From a checkpoint of a small image captioner.
Model: encoder activation squared_relu, encoder moe expert_choice, encoder width 384, decoder norm layernorm.
Training: 10400 steps, batches of 128.
Data: trained on rosettes with rotational symmetry, 195000 training examples, 6.8 epochs.
Rows from block 3 of the text decoder, named by matrix and row number. Rows with one number belong to one neuron. Each number is 500 + 50 x the weight over its row's rms, rounded and kept within 0 to 999. All counts start at 0. Numbers have three digits each. After the name is the row's rms in percent of the matrix's.
# fc1: MLP up (decoder.blocks.3.mlp.fc1.weight, 1536x384), inputs 96-191
# fc2: MLP down (decoder.blocks.3.mlp.fc2.weight, 384x1536, transposed), outputs 96-191
fc1.1062 094:572537566452535454471482516504545509536537487516476498515502465488498486501453483562583444504501450457510540483460557440640478543521448602413478482469493516613437476492522471394402471492434518428488532465512536569513536545496587471548517443577543499612521510579558498480503391398492476456
fc2.1062 100:515482494401509488521370507532585526524470552528523549449450543472500579553583518464491526494577485507362518497522554559471513380459508435539570566502515506400566514536524555475536471532537469582476452427601486461522421466524426556423556565439528533404465528437438484510501543592537547449
fc1.1063 086:541538467431480496498473416512519506495512558506647468534532470504514499423453567532600446485563498478496541570485535511680431623495466590410447474543567541536556485512451482440469460490555522464490484524498404515490488486524490473580517525512583495597443548657542515523559569538439452531
fc2.1063 076:501486485568504432514692491451431471489437476481502510575515500526542417460398541488481508501438550554604485414523453455482478478530542565587490462501503540509497389512491515497540510428409557486527471647466475457480531479508519502568559382517428508468472484481467409496511507450470478611
fc1.1064 093:518483557496565485510538503497490522526528492480488488494515459506512450494436476557522444524482481456546513491464525427613495580513458608447476498487465512570430497499534427436407473506414548363492519488503577572463573556491603458566500454576496502622559489540520476478491405436474444471
fc2.1064 076:463456475632476500408599521496472480489462516447477408512482584449456476481353510460476464462498534554621482457528478462405503483486590466572449450537432472487500476543510454543540515514467552449479537551387552471462476482525523544508473466456445498433457498435458536554488504541518552583
fc1.1065 103:565545581460528429472472504507536512502563461496466482537474457468511506527508466574571431486463435457513541502444546454633480513530447591399495522506542487582438490510494468399395512507397508469500496461532551581517558541516592466553542441579555480595541493556560500466506420424427471457
fc2.1065 108:519498472353498535560371494528543504552507512538529533428456524506492613532614507464529537493600445475331513512536571528479508444419481433496547558472528506429559505539506532455518516541513469638430462407594481496497462477506468506439511606494570564439462502454466500535529525624527547391
fc1.1066 102:415466477566477516490564510456442521488414511543526450530509501529454526487525535452451545439522541564568444465551465526408523435476560447625517503524501469478530477456546526583533498529533508576493425583431490475527415460468420549446485562393497474382447517406427526563459516596581533571
fc2.1066 138:444464451551527488472591533504502429488392505496507465517551520568438466488466546474455453455490539570576503483515503530434485420496557511582523485518539520512487349481498509520581499469492506442503413595455491434545488535482446529564476426437540464433368491421465528548487518539567517642
fc1.1067 095:533533572475537469499409500476550547529530480486509480525485472437506525521490490567607480535466425459425546545465524483602488475553430582415498545519505500564461495539523472348456498524416488453493512436525518513515535559520588474531560478573518528556516494603538460464506432412425456396
fc2.1067 081:467460503617492472434596515478506481487449575457508473576485567462484487472399509447409455464477554615597553425472509496397483459528574513623498488534519484497498422524504495504546465459520536455544461583401486458575460476538448544544501440433518427422451502434459500533485487514569540678
fc1.1068 103:489474575454469488529363505486554559565546496512479500453477463446514553534500474526581531549514449441388543526441498462539515448514454552428528585537498504496480498559529501407480498510420461509477504410545547490495517527550588483492588551582470512518523502494517478481490405468398468387
fc2.1068 096:506465462554525486498618536482507473509438528489487478535480574502502512472395512436421460413477553609573532409485524518451471423496600517632507482512508493509535412504494486495565484464497552497520422577442477420555449501507437539550549463446553428407442512410425471512484517520550533665
fc1.1069 110:525505547477493464556362446515569521518567553486532479464467505428529533496469507523603507598486456405383527573430499457600510534525455542405461560517514558551501511566528459434488519471501486514450552413580497504442530535565574465521538543612470555556533494574530476450547481471384443408
fc2.1069 093:458490452626507510511632516481433471495435526465451490592505494452537449458364541454411480505388550564615516417497446488468514460555580546569473468515464519504456462524512441602550526406526538412588494570383510453482532535500500520507474396451408443452500528454485445487519482462487479628
fc1.1070 095:537471558452534440473461520450503598503533505465429449529469473513516551543514481584510426438443464502492503552444489485519446533548430569443490509486536429526427497498507482431415514505395502489525509484516589561513529517537620461553525466583483524536572488520557518436456387434413438461
fc2.1070 106:536484473379487507553420482513505473525471489515498508466425512514528630540531557424526509456530445448390479456542497512507520392495554446509557526493477490406571539553536491506562526506486486647464444448576495434407446503516460566406535593478474525395493497387434482492488516600488559408
fc1.1071 086:524546519454476489567485486573560496524564487492474545434464463571559443528515528522596469542508461465536555467490540390614541598484466540394517430480478469537463501544425445477521490493519523424473536399604497598426523466482533479502485500495516547615569548554544510529464518479427456447
fc2.1071 094:439480488629475500456567521480486497478436544472507465614523560477437441485440533468402495465462544591609529466483472512404493464538534508590487470563507519540474377514516458527524483432507565444577413554405519493558489535503493525560464453437501427458451498432510505547451519553573523676
fc1.1072 099:507514532518534506454598548518467466517498493452476491530521469527520434466460472574501456448472510519595494455501513481589490586511467612503490425464492470558445486502486418508425481517474543388519522505447511569530553514490508495564432420514541474613506496595515475495483453434524505499
fc2.1072 106:464482472429458539526273479521487504551515529494504566499506464487521555565573531495535531569511456393369476511540510541489557466497444468420521533469466509399489548536560537540494547475556445517515504402515531513438522560516525494405433569512431559457509583494491485475543476554465512314
fc1.1073 102:538494531492534477494539511527520504528509493476475497499513466520498443469445463554554435489492504480555520460453548441637472619491468601444457473489493512588423490507494441470408472495447532387472523475491546575484549514492579460547506449571548483647546510559528488476492417412487458503
fc2.1073 093:471472484434485508504364487581589518504491545558536477418489551508431562570574521465536507482614455461388474512500566526496525473423480430533526533520507489469571528558502525463529484550530470544410461417565497456499440515505458520418528625484587521447464536425468538547500533589510584464
fc1.1074 076:539565431485504525540540500470475472465512440469541516559515522447547517489543510477434582485472534538462486560543440559386512459561530467524504454537486496369589576465527495538556524508580457595562490514480434419493476523510387543432477544459476501434543473586437475464536599529490532420
fc2.1074 071:508490476425515533555465460463417517487528467504544528531521443562527497552560513529505531577508456371401469535563439533600502531510390468407502494483475532505431509479541527498480615431471456531462509517528488490426538585444574480496501491589431568578497501504573491507518507483438458387
fc1.1075 063:459535484480443525566516505544550446500511522493443507435450491624501449531532514467501500558516486471572509462564517394522554526460476449459487439471471478517481526514435458556572530499504543437444509391553497590421507493466475507502474538487473558534558570509511497515472516537482489441
fc2.1075 091:463486493617489499444586500474481509478441541465521471627498555490444459485447515460422480473471548586594528458500475520428477448542516510585477452564513510535472370503515474522498492441473569481578416573429511490563473536515506514560484431425494431477466484445504500537455515558578514658
fc1.1076 101:568510553451534446498535499510526496523547443491469507506505461504522480491457465560572439466500457446524542460455557408653477570517457596427480455483480499605442480523494452420407471486420510451462522484537541569518541505495575464544528448575563507633557507581548496488494407407467445493
fc2.1076 095:471467475428501477507398521552559481513445534557494512438472556491470561548575541440485560488560491540408500491496551547462529371465553416546558536535504512432562497531510530498564461533547493543447443421565491424518419478511431532413536579431543513387468531433433499523497541590545550457
fc1.1077 098:521478573474529482572512499503527522532565452507485488449478473534584447504468501561628490509519472465530518492480512304643517560518458578425536483536421473548461492561475431431454485491455504445457535462561556570461534486504581453528527512509519547597572514548511470503446431500413467497
fc2.1077 092:447497486553490519508486505519526468502417517538517436487549558482400482522411533428489469435510564592590540472460538494437521456487589489561500515522496494507536456545497493567567467516535500438476435517433530483536452510513444485523480533392573438403411545423464495583489530580560587662
fc1.1078 085:519514468440489469537396413511540486501537556467635458520506491414561536440469556522602512525506491483398542588471507504635491566536467538392467549560540575527572507553495475446498481451560456537502494474498389456432504504556494460549526556548545519507496555608530508495577561543410448466
fc2.1078 072:507483485546508437506671508480473455499435462492475486482494517537547432449367535459511496492447573557589464412505496445482490466494606537632501481455497535483549413513481506519575488485427548510477487613492465439478501462526467511561587433494442525420470490461411425518514524468467510616
fc1.1079 095:515509602416555473446503475503510539510500451514521477501463485521505526536545496517607440431514486449512519543494520496617431507496452586419535481467518465572472488492508489376405443478372502431491508515536537556545525505490551476600524461556494512575489450554565517477488411455483423480
fc2.1079 087:512530543508472470505650510497444434484438469494452457568472486475510491457410579445484468440458527548601508438470424458497465457540618530558524443546486494515515479556499447491555472467445526535512449575441490453460464493489514542520545454475451461441499472437476445506505470521491515582
fc1.1080 066:474510537476430502556416471552562476505500542513440519445434509590526495580548516489513540599510484452510533476539531413498571491472509461429499468446451518526498516520485482537562542499550521480439489378593514559405508501464496513469493590486460573509551569496528501516470507507441492403
fc2.1080 084:492470499583487491441578486452480512498441533471541494631476537528461501495456503440421478491484546562563519430523499522477476405525501503599471445577508508502486390490528485522481501453467576522557436566463524479524459534536517507553488412425454456475455488440465490525443516571568519611
fc1.1081 092:555644459419537433485542493537505473510548462482531529566489522532504480533459499509553477436526522468566473537468479450565411670496441557469508375552529442507542534484447474487468435497531536574503534538501434569482522461460503464535484443466592486643526495670537461545514541454430499469
fc2.1081 082:480467503624502454439626526501507476481423527466466429540497581448466471457421509473415461433471569611623541450473527510394476465495590495627502473541521495515518441493482478499556470501493551455526450566406497425592449459528450557548514459424534444419436477433461504537484507504571533666
fc1.1082 098:544518546480544479469504528527527496522517515484469504534511466514492472476442466549546435492505467461537534457467550465650481611491469594434468453469487527600421484498504464443411488484443534405487525478488532558490544518482577485546496434580552497629517522585559494475516396395499484478
fc2.1082 105:505487485362475542533304499523558527556511521539531558431472533516483581546588505459521544533594445460346494514523580533486514443434447444511548571491524490410542526558509555465506496540539467581452482405577506513509467488519472505436501589494548550424483521451464515545513530610526556397
fc1.1083 098:535477589441553448486445508461532573523523466482458454511448461484525555578531476573539464472467446478466508553437478481506446469560409548426508525513512460509420502522535487387411495519378478511521496488518574518507528543529593442543535493577470537508567460526529484433459393449399426426
fc2.1083 107:535467478385493502549444496504502465523466506524505509479421508505533631537524548414512501453539467475409474449533491510522504379506559464515556517515472497415592538557543491510578529502494491640462448453561487412407433511514444557419552573461457507392497504390432467494494516576475546434
fc1.1084 094:520560492414529415523474486503522481516559439519488569586462504440531569575496497495611559449535483491394509571443448424483442490550460511444578467572496440444537567504507501437529480513514436625511506483541452426551491493482503505464548541498551538478545490586477463471493458468417480362
fc2.1084 082:474462501620497455439630542503490464482416531470466445575501571444474473458423516470421463436475562612613539447476504531404477462505591504607504461546520494516512430500484486487549467487488548456532438569408489416582456447532457556538512449435516443428438477425471505516477494504558528663
fc1.1085 107:487501568428505460511388467464540546543529502513494514542504484423548572570531532520582535505551424505360521545477459496476537407502472524432546555521471533484530515503601521396514494472466412525488474442512516405516508531521543525447572572547482549442510490507487484462526435497433466366
fc2.1085 090:485480487597515487468614510479492483495465546474490457539470584484484473472353529440405460452463562607594533433454519474413478457514577501630497493519520493508513433518501476532561489472517524449529466586402485463566445517509454544543511457425544421422466505415459496557470489514557530690
fc1.1086 106:533534556491531460454495535526521498536522500506458513534515459491499485477456484552539432500492464473539532441456538456648490581509474588426471482454504510596413487495503455439428492487447527423500533463499517569506542515498590488546492434577546480608507518582552491480514396395494504484
fc2.1086 104:506492481366485548540329505517543513558506523549524557425478507520484602534614499468529534502595440452328492538547574531480515462418445457487550556462524489413540511529511543447516499517527460617436475415579497515506485503496478488439492584498557565440462515471490506533544540617536541386
fc1.1087 093:508456586473523467453559506462470522503491476503514458509488446493506478521495473525569452396478480512546518523471528463565459486556462592462497465430528489559439457474566429423385460509387521419513501476528577580563520541486551480589505441552467531551544500523566531464457346456477432474
fc2.1087 094:517495511577494474470647517513420434483431470476452434565465487452512511453420572454467452438457525531608507451494437475473488450551612489544518439531459501487496505531513460522549490461471518532521476558404503445454467504520515546484529466453425464438481491433447474497515450526525535558
fc1.1088 085:485412599526515518532504502452503517529542475460485416470490466473557484495490511572539517559495458450485503520476475410547525501544452551454531525488420483519469491516534438437456508521439541413465510455546607555464528548498572477534519526558401526524566521474509457449436397505440454433
fc2.1088 087:489473488627489483406644509474455471487450514444471398554477553455480492472341518454442449460467553567634489448488459490422492507511612497607478460559473479501513500524498456544537523493457553470497518579378504437506456474538517546535501442425454448442465464435463521544478496496538532637
fc1.1089 118:426378535580462487538462509426455477515448519534533443518515518479470528497480526431472535525464483536473468450548505517430541391495535426579508584539486525508519450485560524564543524511520505547481443511493533429467445503503471526451519565484422513344474501354459529516431499587519543564
fc2.1089 112:474463454581526464453653529481493438491399509503485433513513520547492456450398565460439443450474542588597509451503502493460459448473611512613510490515530524525516409501487503513582508489480534452479426617419476427528501488497442535580500449440527453425380490451454493558494512514537523674
fc1.1090 076:527511460507533474463563508459485477518501442469471490635491539475527582482529483521375550427443497578436490529477478508380508469584540456491543448507516452375502577502515521491479539493491445592599475551438540456504491480528514533438520519496503494412543477497468511440519487525529488518
fc2.1090 090:527499485367471524570342462542504484533502499518525520410472488545502623534593537470562548506563432412359475542539512517506535466429478425478565534495490483425547574555539493477511529513524459644440465418561489500439493513496497512389485630520512568436487504433483514512523516610494549354
fc1.1091 105:553488558488515470486479519526534508521538497484460507512512454485502481486443460542541439521496480442521529469443555455628475596521455588427459491483478526597415485500512439435411498499444527416493534453518563571493544553507589481540524469610525494627547505536541493470499389404471479473
fc2.1091 097:459473503457486512498358489560549521520484543523512482436455569500468581580558538447499504506581468455392481507513548540466529437442492414527545527532506465431558518568529518477539509544524468552450463414540519442510399495543475561425549604451559543425475520400465534535512530580519568481
fc1.1092 116:430395565520511500516457471425478458527453499530514427535485512484494542519541542455522545482480450564447487479543488524454554355479519430552579545508473476502529477474575516510515534480495483550490428494493538445506433506472463531425516570516451562397489480385463545529431485596553513535
fc2.1092 122:454465460558523463478632530504496448482393485512496443507531552552468453459422565453430447457487534594585488479494485498447481458483589498608516482501535528521498380509481489518603518476471538440487429602437468423532489517489451541564489434444526458439392486433458506565491521523541524668
fc1.1093 108:430447484556495526514566531441445512497418493528507449533500501524458528496517520458456552420509520574545442466550472515406517418492559448619529511530515446480530473462544535580520493528505493583487435579437515479545431467467432538446504546398511483377453519411454529569445494584582523591
fc2.1093 123:444457461583516458471621536512494442479389503492501441541541533532452456464441548475409445456488546587596515491507491527427477437485567507600517479525535529530482368487500487515589506464497528432508414595429481424554487526492457546574469437433522448446378484419481515562486511526564522662
fc1.1094 104:550569495464528502458604542527469488511521465450481528546534478543492466467454491588516460417487494492578538474493519486579468608514498572481497409473498462565464506494487458489429453504471551442520537538489471588533544493482542502573470391508590478613498501628544481468507455384528494528
fc2.1094 080:470462501593524447424607550498489465488404511466476432509486584460474486464438507447439485420470549606578535434491548511398495437482594468636500479512516495468505426498509481499564472482504549480514457552400495420583447458528453534496497460416552477396428503436410504523515501550578538594
fc1.1095 093:569533577462543458475457518505540517527538472490482471541489453466505511512468501578597447491479435461490547513469548439656485515541439598413494503496495503592453497509525478369420489504414493444499513448508514553499543554495584467540531451589551512593529503605557491466509410408448471432
fc2.1095 078:481461497596496458432557531487521481492436555470503504565478575477493491478430525448417477476485546600579543437471535507375481424530568505624525495524530484463511437525513522496540441486498525467544471572422494470589446461547440553530505451426538433395455508430443511507478497536590533649
fc1.1096 124:420431506564479543502525502436461537495415557573538442481510513525460517496512505443442535450523538534532453473547483542414528424469565448618493550542520501484520464471558549592537519519519512548467437575439522464512431494481439531492501561410484500378423539379464539571459502601575525596
fc2.1096 135:453464448572521476481623526508479439474384496502505454533545512568448448476450551471446454465470539569588505488507484528448464434496557520577513479514545541535491355477503511522572502467466521441509398612439482439541504528483465534577472429449532465446378485429482521557481513516559508659
fc1.1097 096:450460510596463506540632541482471489521438516499502446472506470615470409468471520503499475456495526511669466404571533427486510557439478496584487500498486481570475468472490436577525472484462585477451476545461520567476440479467476484538478509438493488500497554449518545560434501549545534644
fc2.1097 105:462468488601504489451599506502495485469425535468522456596519541499441467474433521476421464454463556575607530472487486524433470439511526510587495469543533519542472360483516480508519489455482559489543401578417497474574462539507486528584480436426518429482435476442499515552466517534586528678
fc1.1098 094:577541566456547462456488523506533499532530495511483481547505458493500503494453497565575433477500454465527539476472549447667484559513460600425473457473491510611441490486517479397414482477440522428492527466496508560499538523481576486548497431576562492609512515600567506491520394400492486462
fc2.1098 088:504477492425508486495366501521587524514466558516511574474444551476497586551564515459475532510567468511386509494507556548453519362498496448537573562516532481403555537548532590471527458523528453564504483452602487460541427458533437580432551545444505506395498511425443481493478532560541532462
fc1.1099 103:562500545478553441458486515446498600481554505450440454538487495497522523513507460557512419429432474519515503517437518485519428572553406579435491495463580446554427532525474467463413501519400493454555535494513547582549554510529579448556505437568525513594557515561561507472484410412446422478
fc2.1099 103:524505501355467526557365477544498482546493477523507514431461511530499625527605540457544518500567428425352473521545518522511520444429493435484570541496493491410546555539538504476508516526507473652455456414568492486445472498502494523411488609508497574419477498432473505515521507616504547343
fc1.1100 097:575516563458525451482484528514538499522557464496463478511488458486509490495458494575581446483475433463502541495466555412642475538526440593397479485485492516599436482504499470398400490490428511440485520463522548570503540545497602464549541453575543501601532512578549496474484394413469467467
fc2.1100 112:483487468413502508540376508554576512544492546551530522448457544485478574560544552454500498486575496511393514491488546536458522409460509434559553565522522505442575505561515505489548490534538477556453450425590471455500443502523432550427535590451564514409473526416437514530502539599517564481
fc1.1101 072:531551435495525513560529518460481461470516449446545523569513519434554513484531529485441576491476550536476489543532436551390510469557528446524514451554481510372578573454506493530542524506578441604543502499476421421504480535514379540437474527478480515474542468586417465455537600518473540436
fc2.1101 076:501491466493509541506478474427422499491548483461526517546531434548533462528490535518481524565447455396450481523554465468586498553537346476460485487516447529473375495482529465523518614414510501475494553522452503494445563582481584448563466461555429598566506501535546479535519501477464474442
fc1.1102 111:531488529499546483505554515522496496526519492477486505484519455545520440477442472562532436489480503467570516461475540408621492608499459597456482457494462495582435495506486432464405470496431552378481509497508545585463571509475585447557494438553520497640564511550510487503489434403493443501
fc2.1102 084:482452470552484534449494488531493494514451515482524425464483591481422497512395542436533471470513543530574489482514518460439531459462561439557456483562423471463524467566528462577565511555517500440442502511411560481456446513543509493467451542445504528403439512397469541601509504583527565564
fc1.1103 097:566522586459532437484491512511540489534554445490462493518496448480501492502471479571588435474488446458512550482458554424663472537540458604416490492483499508613446484513511459400413480494413502450490515466517537562523553534513588469555529456584541497593536502566556500473503393409437462458
fc2.1103 101:498469469405508501526388497540563481534472540539533524434445537500488592548549523431532526481577494503393485489504549532498506382443534425547535544544503511421577521554512511517540486555531494587436456402580481450489423480528434525421553596442528540412468516436424513535506537592515564430
fc1.1104 093:522515567469530476508412498491556558535530479487498486514483465436505522528488486562604487545479420445415542549467530470602496473543426577413506559526500506547461496545517481359461488518413482460480514429530524509498539558520592464526567499584519532552519496575537461461496419434429460396
fc2.1104 087:477476500596508467446608527483518481498449562469503470570476563470499487469416525452408453446473558613588555428464521489391483448526582514619509489537518487497500419513500493499557460471508526456540458577409487452577452483528446547539507446429538420421449497428448498522479482533566534677
fc1.1105 096:539502591453523460507433498489560543543533441484485472507472462469511532541497483561597499506472410442430544548449530446596486474524425573408526533528502490542459504542511487368452487512384474486480511446535540514493537549520598456533572495583510528556526500565546467466471394458418442409
fc2.1105 098:488474475570513474484596526493508464508433530496499477566478568476503520484421531448427451418498551606564543427469510514430471436511589513613514491538510502506536415509502477487566479473494538487524424566440466417544449490533429553522536469438542421408440509397429485516484508546546544661
fc1.1106 075:510547527481487507539541473555524522501548475464467520439467456563554429526534496528531481536517496492552532495504503404532544570510491541399498442448491464503432528506463421487515486515481526378499546425544533566437550517503546497508478503516492510593565537565534503484465479501456450430
fc2.1106 097:450484498632498488429623521484478510466437533469487445596514552487441452472459510505435477460464544575602535487510465526395490462523533506577479452529509496555479378479501480502503502451471548470564423576421505484575490523484509545552488433445530433468452463438539522528440516521597521667
fc1.1107 088:515523543482493482534477499579545506515558511480468519412460452539556441522500500536583468555500489456525534477465537377599537617483448563395511448470464499562435514533454438474488483501501532397482553410572533579421532491492577470507483490536488544615563534553540506505470480430438440441
fc2.1107 091:451467497626478488452583523492508487474436551472507451588511578478432458485421527473413491444482544594617533475478491514401488473513532497603492472568500504538495390504508465516545471452507557453553421550402510481564460524504487535561489461428524433446440496419513511566460517538577532694
fc1.1108 075:525534440497519480491540529464489476509488422497443495619489517447517603485546471528368572443451505541442462543499453525353510458577547448508517445520529463350525577485528527518505531495516460618574466546477528440507478485512466545454521541488495480413583490497472507443537490536537516511
fc2.1108 090:532508483359479516566342464542500489537507493516523531398478490556504615531609526474567563511571434412350470554536510511499526476411479441463562534475496484426539565540524501482505531520506458644440480434573487509445497512487500503396478624526529565452482492452499514508521521599501544340
fc1.1109 091:442350560482472529528477480429517462526471495523509441503479485470533572511511544479564499517502453529443481514519497475550578349498480458526563565480481519498506477497560492466524536482480508478418446461539563470520453482488525530500551566495391554442518516420510559498472386560514491531
fc2.1109 103:522458516505561488461638508452474468501406484508487465496473537574554526487419561449448451431492492554547450445532474488531487443489575484625531502515502489490512445486508543485562520464428559529440444628478496420469459493498447515572556464479495489424435481459409489531492504509525523616
fc1.1110 119:448372525552456487547440475418480447523478510535548452513505514456484536496487540439508541512459475540431485474534510507439543388500532424539518577527499515505521449488566524509556535493533490540492435494497521426477432509498481502445534578513432532367495503385461551503448488581504531544
fc2.1110 109:471457452569528468474652522480476443495385496514475444490510515553510455450389569445449448455454536587591481437509502481468474442468618518620510486491515534518522397510477496522590515478464536465481436618433477434496509483495453518569502441453505477413399494451429476550496523504522512658
fc1.1111 111:421416555531495537494489504444485490523410527598531444465466501520446538502521510420507513437516502496525456486570482524513523403458538427599559535503482513484513468430548549574511515511475509513430435550492537465528426487452433522468503563420433538429462495385489541575438470595586514565
fc2.1111 127:467463467554515478480646517501470428475388470505504460546545516587472454468443566456447467456471514567594485466506467498469470441506569524569520469534534523529491367501490517513578504460441538457500413616454487445507494523477479521588489420463515470459405464436472508556473508513548506645
fc1.1112 107:432432523565475541520540501467465488502394492582517448501495505545478528501516524439491562442518508564547457473552493509468547402470566443611530498511488501494535463476553545579539511516519502558452426568456497463512440446453422536445486567394491532401441547409458546590444489600587522576
fc2.1112 133:471471458563525484470627516492474451484394477496513470559551527555452463473476528474424457460481527571592504472504483533455473417511556528574512480537553524527477351483495514513562506465467537447508403612451495438554493526482466526589483419442518462466390467434473513542473513535567518640
fc1.1113 101:405381567513491550524444485435497474512449522565496424488475499474485539499518532458531520487503467513479468479549484501525547381466530441568571536489474522492539479467568511542512549500490495479428423493522542464517433491464466546458524587463412547407503506381481559555432446593553512549
fc2.1113 126:484451471544536480473650522491473438480390479516503467544524526582488471472440559452438456446477505566579475456519477496494482426499571516595525481531515519529498383484496530509568513455441553468479424635463492430490492516486471509597514427473503478454394474447445499554478514513532522637
fc1.1114 107:509447511530488451536478455386475468554474491505581453629517515439496538467499526487546547514491475552443491492523484509426546398518500470516516597552506548490528463490615511496516541486451455499510442528430504426515441524486461477447532583489477536407512479475473528472506476594490499550
fc2.1114 083:492479487563490458477647520491499455480427477462511440463495546494496461453324503464487469492472570570626483432512489460480493448487629508621475463505496509490523431509462442555585497513454540514465511569467500511460450477520468512551526405462445494420472471476436496568486523501493501612
fc1.1115 076:556604408476481481554460443516522490504542530499580550470517460435558520434480491534526483539547531442509510525449537484548476621487524526413438474501545569494534537504430459525511503494568504530503537482539406518477462437563470462524508519531494493589511508600480501462602579504420456448
fc2.1115 088:500516469388500550590420471485486494516500510532469543446455449488558525531506540456488542579491481466365455486510490508540574453516525454448492505450481531408504567530533514616534594451558474499518519449500479456434493568457498497410483527483401536457553540511460430469601479509444467360
fc1.1116 097:520527525501522510453601550526477464519501482455471496526526466526508435456455473566501465449469497517581493476480515486588473579537471610485489429464500462558451496501503420489408479515477546411530519502462510565536555517495525499571449430516553471610518511608522485476500447415517507500
fc2.1116 105:459482488424457544547287486524486498546517525510503552510493456478521557569574533481534548575514458401367469511530490547495552484505437452402529513477459505412480552544565529541495548467550447522516496400512524524425514554514533504384433570513424557467520570489508489477549481548451500311
fc1.1117 111:515481594475517486572435519465531559552565448483457484471487495455566532521524487550539535540511471423427501561464474420513485500529463540480530520525452493480488528545518458435458535509407487501452534444579555561469531540516579497502565557543422553516602489492477454425465391461396459401
fc2.1117 106:488464461427478542537388486525504490523492523495510482450427541494495617561467522436515499488545491456442467496513509495485535408487544440538521527535466500402577550560532463571570552525533470583454492424532512451428438516550472554416531587451441536410482495379444518532500527574473551450
fc1.1118 088:441428553544498476523476480430457423526477454528498421595459502474538552490510566464540561479479452561471488467548471486477595375513542456559564479504463454507520484490564469501508523471516461561512442483486489425489444447490440540410518544504474574397534527482463544523460468577532529511
fc2.1118 111:467470463536540462457597537498507436513396500518499463496532533555474476459454540457446442446507550599576503458500524518439485430474595516622518491517540494498522376499478513509580490508495524448484430599459469416559481499496429515552510445446544453421388496433418502532498522538565540645
fc1.1119 097:467456617405477490516406437501536441536502479578502441486460464481538541546556516504582520467560428524405523544490501460584567341491504474472597550488499524492533492546582515457527520476458443513442437416567522425487473510464484493465549585527459559467539518464507528533499467576483465437
fc2.1119 100:478468474566517452490656524489463473488414469501484458530527571544495439457421543442424465473485532601589489446478468492445471471509604516602505466501532517525514393530476478520593522476451559450514444606457477410531482511491458540560524426460520449429436472420457482550487534518519512669
fc1.1120 092:494522497425522447521458487482529463487550424530458552562452561461515555564507500459575577461518450481394498561476438497436474463518497477489583457580504478424581582484564539520522500467564444652523496471512459411554461491480471517436534574491550542423570484572482465461509463471461533383
fc2.1120 082:470468500632483464414591530509475479471410516451461416525473592438468504489424503486439466458491561604606499481489491535361509481474597464624476487507483494501513475500489478504543512504463526470505468572389518419595440452524488596491507470425500470411437468428468538515488514521570522629
fc1.1121 110:438387546518456498524433490438497501520451553518517461514496502445454548533532501414496535511494482555426481472551484523431534362480535410544520604521519509502514468488577546509526532495506478551482436461487546415511440522512483524427551565527442531372460491351465540520465502567527510528
fc2.1121 111:449468457580529473471637537507483446483393500494469432485515540536473430455384569454422442474462556597590504467489501491429477466478613498617503490488526521512503400505483480546590517478484522418509440610412472436550493518487452542552482438435525454421402490436462503569502513498551506667
fc1.1122 078:541500472477487484518517425442488467518480541488687453601551477476512496405438584508588457472530501498493516556515538537625431585525461578462439504560574560541564446505471488442477467476552513516490478579455414484479460497524477458589506524492595499550430539623533517504561545554446448585
fc2.1122 076:512482486565501438506677488467457456493428487493503509533529497542545423451385548475489503489434561548601468401513469460493485473517567559614517479480504538509522386511483526502556494454428556495496471632476475443472525455501487484579562406506440514445460489493430416501504520456456505617
fc1.1123 101:542525540476524471464539527521512496533530482494449511520513479526492455478440469567547463480485478471546540455467544451618481589498470605435484450470485498587434491498504446451401466494451526410494533482499537590519545529498572473555485435533544488616524511574560486473495390399526480503
fc2.1123 108:474460474418469517530339497566566524515507544543530509435480504487447578559567488486542500513619475451363503551499559514469532464417451436529540564504522488454588534549536522462517496538554466554443447405567497488501475516526471511413506622501551540429467532429459530539529527609498575430
fc1.1124 075:536560444503544472492581517446488464518500401489446495608495526457525571486535481543369561440440518556446479542501442540366513473594545471516529440512502476349540580481527519516492533507523449601579483553464507435511484501507458539464506546480495479416550489527463498435533506512529522520
fc2.1124 089:521497481378456505557324460543484501541500487526529537404492478546504595542618522484559555527573448404352472570552512522497524497415461451443559527472489480424529571529538511488493539522513446620453478440568497504457502521489510511396474610529515571463487504462515523501538515584490531330
fc1.1125 101:427414532545461552492530459447473534490412553584572422480508492545441489474503526430502477433542514511538471476525525529525502447456528482576489566520533514535499431484513527558526517510482536478430417557426518446517437473494499499519517549409498483434408552409522580591487489604551480637
fc2.1125 134:469477453589521470452681526482473462456417491485522463541566512582456420446426513500446452476455541560610501477508491487482453473498544558584500465502545526563469347473479517491548483477436544435506425640469472473557525500470473515629486394477536463494406455487495522556453528471557497665
fc1.1126 105:445451541473476526494340472463534495533516573525484474477466480403519568536531504483525531543506441482367487541495497496486576398497510480461534606503508531463510494542592508476540557480487458470471477388515558442452486546498529487454562596546402514437558515450476523476507449520442511395
fc2.1126 095:491477492612522496482656541465510476478471534477468466527497578502508458458349507443393466446434529605605520415469506463455480458523578521621488465491506511530487405522483474516573486430495566453532465583418479452559467517489463527581538415450517442451490511451452466547479509468538508707
fc1.1127 099:510501557452516463532392486471551570545541484498498485522501483425544552550511507538587534536520425481367534564470481478514512438524440543415526546535487522491489505531551507372489488496437435504497492439522509434506528542527563497476573549559505543491516500536501456462504409474424452376
fc2.1127 091:479485497601514471457620517479508484499454553472494454560475571471493482466390524448408454442471560613596546431456515483399478459518579507624503487537517492512507423514503475509563475471513526455533459579407487447571451499520455549543513452425536420426456496423453498538474487529559529684
fc1.1128 081:431418533548474490547502494484517453522412534546484502522505509513475538534536514434467567545491462522506465467560502476426569381476546418579520542489492540481536469479545535581572534510511496561461427504500519462479451478492441524448513575434463557350512541404507536552453497586534492550
fc2.1128 105:462473489601501471449627532493485486478402519477504464585512542511465468473449533477410472450480531588598525458512483521420479433508556518601505475546519508532482365494495491493541488457467548460536409593431494448561475503502486544566503426438512444454422477431485499540476514528573522676
fc1.1129 095:541521589464526470495410507504553542535534476490487489513484453445499516525476487563595468541477420448440546534460545463627490490539433587415497551515506507574454493530526478373444493518393486451492518429520529539508543559525602465535559471586520526576515496571551481464501412431434463416
fc2.1129 089:486471485577505471454585529481523477503440551477507486556476568492503507468420526441413471444479556610575548425473536500394480421520587510625525487527514488477516414517507500504561460477514531480539452572424488452574443481523437546532522460423546427404447506427429497517483497544582532659